From a checkpoint of a small image embedding model: widths [96, 192, 384], held-out accuracy 82%.
Rows from block 4 of a small image embedding model, named by matrix and row number. Rows with one number belong to one channel. Each number is 200 + 20 x the weight over its row's rms, rounded and kept within 0 to 999. All counts start at 0.
After each channel's rows are labels from the 100 images, of 14976, where the channel reaches its highest value: "responds to" is what is common among them. Only what is clearly more common there than usual is listed. The data: larger renderings of crowded toy scenes. In brackets: how many of the 100.
# c3: 3x3 conv (model.blocks.4.c3.weight, 192x192x3x3, each kernel summed), inputs 96-191
# c1: pointwise conv (model.blocks.4.c1.weight, 192x192x1x1), inputs 96-191

c3.31,201,177,242,212,206,199,189,179,183,188,232,205,214,206,194,196,221,228,192,234,201,175,201,191,182,210,197,181,182,177,198,223,217,177,206,209,186,182,198,193,205,218,221,204,204,177,189,186,181,199,196,176,199,178,194,182,204,164,189,194,183,171,175,182,239,171,189,190,211,199,214,194,146,193,167,190,203,186,210,216,161,193,195,205,185,176,212,238,178,181,224,182,236,200,158,194
c1.31,192,214,205,177,218,210,227,202,165,175,215,203,200,206,207,211,214,209,223,163,234,209,204,189,169,212,201,199,162,179,185,188,208,192,224,204,195,236,183,199,192,230,212,203,176,188,186,182,221,227,176,199,220,232,171,193,193,179,215,169,181,196,178,197,236,164,177,214,175,174,190,177,194,163,182,200,204,192,224,177,188,197,176,168,173,184,173,205,176,166,202,194,224,228,164,190
responds to: light from the left (85)

c3.0,197,219,252,188,187,217,201,182,197,178,200,231,209,198,186,247,194,217,164,209,207,203,205,194,187,221,189,200,187,228,192,170,202,164,194,186,172,215,194,214,191,186,223,219,182,183,202,202,231,200,175,177,190,239,162,171,199,184,197,202,220,183,193,217,213,176,185,234,194,173,157,186,215,194,184,194,196,198,195,187,214,199,201,201,184,187,214,195,189,192,232,192,214,210,234,176
c1.0,181,198,252,157,209,224,193,183,205,198,191,181,179,187,207,217,169,198,187,212,215,217,167,193,164,212,210,201,204,166,180,187,211,184,179,195,166,207,199,198,208,196,183,207,180,157,214,208,222,211,179,184,213,207,204,172,183,203,201,201,198,185,164,208,202,186,234,194,206,175,180,220,177,180,148,209,193,177,204,160,213,173,183,172,185,139,193,203,165,167,243,201,219,217,207,222
responds to: light from the right (89)

c3.12,222,188,212,216,170,260,168,182,232,195,171,202,200,203,224,199,205,187,209,218,212,201,170,159,181,201,189,218,215,222,220,182,176,192,182,190,186,204,172,180,179,226,222,184,197,157,217,209,207,213,196,198,220,175,197,178,221,222,191,224,202,210,196,179,171,177,222,208,164,214,173,185,176,215,186,193,202,171,177,194,188,207,186,217,184,191,211,202,217,217,220,190,192,203,238,189
c1.12,204,192,212,198,177,224,179,213,233,207,213,177,194,174,230,189,201,203,223,152,209,241,161,175,166,215,194,228,177,197,229,190,201,173,220,192,208,191,199,184,175,219,181,181,205,203,229,194,207,209,195,197,202,219,163,179,204,205,196,195,202,225,190,215,191,165,192,220,179,190,179,192,199,191,212,209,166,181,215,183,213,201,175,199,193,225,163,184,201,225,209,172,202,197,210,192
responds to: light from the right (76)

c3.136,184,210,223,178,248,196,223,195,187,207,241,202,172,191,213,187,190,226,200,190,231,200,230,200,186,228,185,179,202,175,165,205,253,185,192,219,160,233,182,224,174,224,209,186,194,184,216,168,200,191,185,187,204,207,176,210,210,164,213,191,176,196,184,191,230,204,194,207,220,248,187,198,191,204,176,179,204,185,209,160,210,188,194,196,189,179,187,197,192,155,229,231,209,207,190,214
c1.136,164,186,185,210,226,211,186,177,201,208,202,184,142,176,191,164,192,159,204,189,189,197,197,170,207,168,170,185,198,211,208,191,208,217,195,177,209,202,195,217,210,197,194,217,197,209,203,191,194,158,172,200,183,184,183,201,209,176,219,169,199,202,218,185,172,211,189,174,195,201,195,193,217,195,206,216,177,174,172,203,193,210,208,186,208,201,191,162,229,210,186,219,177,159,173,219
responds to: light from the left (60)

c3.55,187,203,179,176,196,172,218,181,211,185,188,233,193,192,161,207,174,197,179,189,211,228,167,190,173,202,170,193,206,222,186,165,197,227,164,210,225,180,224,202,184,199,173,187,217,228,211,188,199,184,193,198,178,189,184,202,175,182,183,173,186,199,225,230,179,241,154,171,166,210,210,170,265,200,198,194,187,181,217,189,209,197,194,202,207,212,213,192,226,189,171,182,185,178,205,173
c1.55,203,182,236,185,174,199,200,194,191,202,166,201,204,186,195,222,157,220,185,167,163,181,163,209,158,191,187,182,137,203,228,167,202,193,165,192,215,212,179,204,177,204,178,180,173,181,215,183,215,181,180,192,176,201,199,176,203,223,180,184,179,156,197,191,189,165,174,204,183,218,188,215,212,193,188,186,236,206,204,197,197,197,168,183,179,180,194,216,205,202,179,208,218,203,198,168
responds to: light from behind the camera (50); its colour: blue (28)

c3.147,193,164,182,203,207,214,164,185,209,218,193,184,201,204,190,193,201,179,192,184,200,182,176,178,183,178,207,182,221,192,177,212,200,186,182,179,223,211,218,185,177,227,191,219,186,172,172,198,199,206,216,164,191,194,167,179,182,201,178,236,159,202,171,184,205,203,209,175,222,193,206,163,166,219,202,218,190,171,168,166,197,191,204,243,179,184,170,210,192,203,205,178,224,179,195,203
c1.147,193,207,191,178,212,214,184,195,238,239,167,237,188,223,187,194,202,186,180,219,179,171,204,199,182,196,201,137,213,216,187,207,200,219,152,185,205,197,196,188,165,188,199,187,206,185,222,180,190,192,198,203,202,190,174,170,185,219,151,189,183,174,225,176,216,213,176,196,184,190,171,190,178,201,176,209,191,185,177,181,187,209,211,176,170,187,179,202,158,214,204,161,209,185,205,214
responds to: pine (34)

c3.76,201,211,182,220,220,179,189,175,201,221,205,229,193,216,198,221,208,166,203,212,173,197,221,234,212,192,208,189,224,223,203,212,194,186,223,170,209,191,200,212,204,181,203,197,209,215,237,201,200,161,179,228,217,244,206,233,180,223,209,233,201,200,239,209,169,244,178,222,184,195,200,192,219,209,206,208,197,188,196,216,210,198,200,222,210,214,209,162,222,202,168,204,187,189,193,185
c1.76,222,226,203,197,219,219,200,155,218,169,195,182,212,191,182,246,168,205,213,127,221,203,186,172,186,203,189,198,193,209,192,160,233,223,190,205,209,216,203,211,174,209,232,233,203,192,219,207,206,191,166,182,173,225,197,182,221,206,198,220,192,180,160,185,234,201,220,193,208,193,159,167,169,187,194,209,202,173,201,211,199,199,199,212,180,172,199,194,188,194,201,194,189,229,163,214
responds to: light from the right (61)

c3.42,184,198,188,185,191,225,190,230,190,216,203,205,174,201,193,206,226,174,196,217,203,191,177,192,164,199,220,197,198,205,206,209,197,221,184,181,208,203,205,178,178,187,211,187,228,211,216,190,182,190,190,185,204,184,180,210,168,201,199,225,194,189,178,178,216,199,181,195,157,214,182,181,168,209,184,178,189,184,181,146,223,198,170,210,152,182,178,179,197,206,183,172,212,187,142,197
c1.42,180,208,213,180,243,219,197,198,208,212,216,181,188,218,188,185,231,178,205,209,218,188,196,192,175,182,224,160,222,205,196,217,200,200,153,178,206,195,209,180,202,204,204,212,229,190,236,178,185,208,219,217,197,164,216,189,186,174,176,214,161,213,217,198,218,202,200,212,162,212,224,240,161,206,226,186,203,188,193,168,207,224,197,218,179,173,186,201,166,194,224,203,215,222,169,217
responds to: light from the left (54)

c3.14,213,205,218,177,162,182,191,213,204,199,133,200,192,187,163,161,165,211,163,200,192,177,190,187,164,205,188,168,184,178,184,197,156,222,176,211,172,202,187,185,188,198,183,177,193,182,217,172,207,209,198,224,183,173,187,164,200,203,164,201,198,170,199,186,196,200,180,193,212,184,190,210,173,169,167,176,189,211,203,195,162,185,170,191,203,175,185,226,179,151,193,183,223,204,218,171
c1.14,178,198,218,176,181,203,178,193,198,207,149,191,193,181,173,184,177,206,182,205,181,182,182,171,172,189,200,164,191,167,185,185,182,211,185,174,195,205,184,190,180,189,173,202,218,176,192,169,205,191,181,191,152,180,171,167,180,197,177,172,169,179,197,183,169,228,199,208,196,183,191,195,194,152,183,169,180,181,168,195,193,189,178,177,193,164,166,199,191,165,179,206,214,190,205,170
responds to: count: six (41)

c3.165,153,210,228,167,199,214,203,196,191,186,182,157,206,174,209,200,201,237,209,166,170,190,185,198,180,213,207,167,165,194,180,177,188,186,186,192,188,191,191,201,202,201,224,187,206,210,200,154,148,171,204,172,189,198,187,197,214,216,198,242,190,162,171,195,205,208,219,164,213,161,175,184,196,191,210,204,204,201,205,205,183,183,193,216,206,181,183,223,196,170,221,195,237,199,180,219
c1.165,176,196,212,182,182,202,211,215,195,163,192,193,188,203,208,159,186,231,190,198,205,205,195,198,194,193,203,209,162,163,137,168,196,185,177,225,203,188,190,190,197,214,182,215,214,174,225,163,186,217,181,160,239,133,219,181,198,199,209,185,202,173,186,189,185,207,204,190,206,203,161,177,210,151,148,179,192,202,211,177,193,180,222,202,193,207,219,217,202,165,209,225,221,224,199,190
responds to: light from the left (51)

c3.10,190,200,218,185,180,222,205,207,197,188,193,198,214,175,186,204,181,221,183,213,171,181,236,213,168,202,230,174,168,160,155,187,179,206,188,212,194,208,223,197,197,151,174,177,207,208,204,158,194,175,208,214,175,204,167,197,210,178,193,195,213,169,200,198,208,189,205,165,188,187,185,206,179,179,171,177,200,197,190,218,195,186,175,184,175,192,198,231,151,172,189,208,220,195,227,179
c1.10,189,219,214,180,182,198,207,164,182,170,172,169,190,185,165,171,182,194,164,189,212,170,205,221,185,224,199,173,168,172,177,174,179,182,187,207,213,206,202,182,165,190,204,203,209,184,172,162,202,200,237,166,186,187,201,181,210,182,193,195,216,171,202,185,193,185,198,197,209,188,188,162,174,188,181,164,210,197,213,207,174,194,185,202,166,175,210,217,161,178,197,213,212,185,213,161
responds to: count: six (40)

c3.39,192,215,196,241,199,201,174,193,178,217,200,185,192,151,190,187,170,197,211,163,176,225,186,182,217,194,197,227,173,201,226,219,187,176,199,177,147,180,200,204,224,205,196,209,145,201,203,226,202,194,199,180,197,210,177,217,160,169,227,200,183,221,206,224,197,169,185,181,216,171,174,210,206,191,224,236,189,201,188,212,214,221,193,185,230,196,155,187,219,230,210,185,189,210,224,226
c1.39,192,190,207,208,203,225,171,199,194,161,202,215,200,185,206,186,195,181,203,192,205,181,199,182,195,154,225,203,202,129,201,184,223,180,182,200,197,199,197,157,185,153,145,150,164,166,204,196,218,211,196,185,201,195,201,189,206,187,224,185,193,149,144,167,187,186,203,204,216,185,227,224,149,174,165,154,210,208,207,184,188,188,205,178,193,168,175,187,168,205,228,212,212,205,211,196
responds to: light from the right (53)

c3.74,180,205,212,223,190,193,215,186,199,164,235,211,203,219,192,189,210,196,168,206,170,213,202,190,228,198,206,206,196,204,168,189,178,196,209,186,204,191,214,231,174,188,184,221,251,219,207,196,213,175,228,186,197,176,211,220,161,198,187,197,201,207,217,219,134,225,191,203,179,195,224,194,210,198,207,169,165,184,152,195,201,189,200,217,198,193,201,192,217,177,192,223,207,177,224,152
c1.74,178,184,193,181,184,196,207,200,220,152,191,179,185,198,197,194,201,188,180,201,218,194,192,187,181,194,180,200,174,194,198,162,204,241,171,183,180,179,220,181,166,194,184,208,235,178,213,169,221,182,210,179,198,191,217,216,165,198,189,205,199,173,163,211,155,187,195,190,189,205,176,168,163,176,207,194,183,191,187,188,192,194,214,196,187,163,192,179,179,183,197,190,186,187,196,164
responds to: light from behind the scene (83)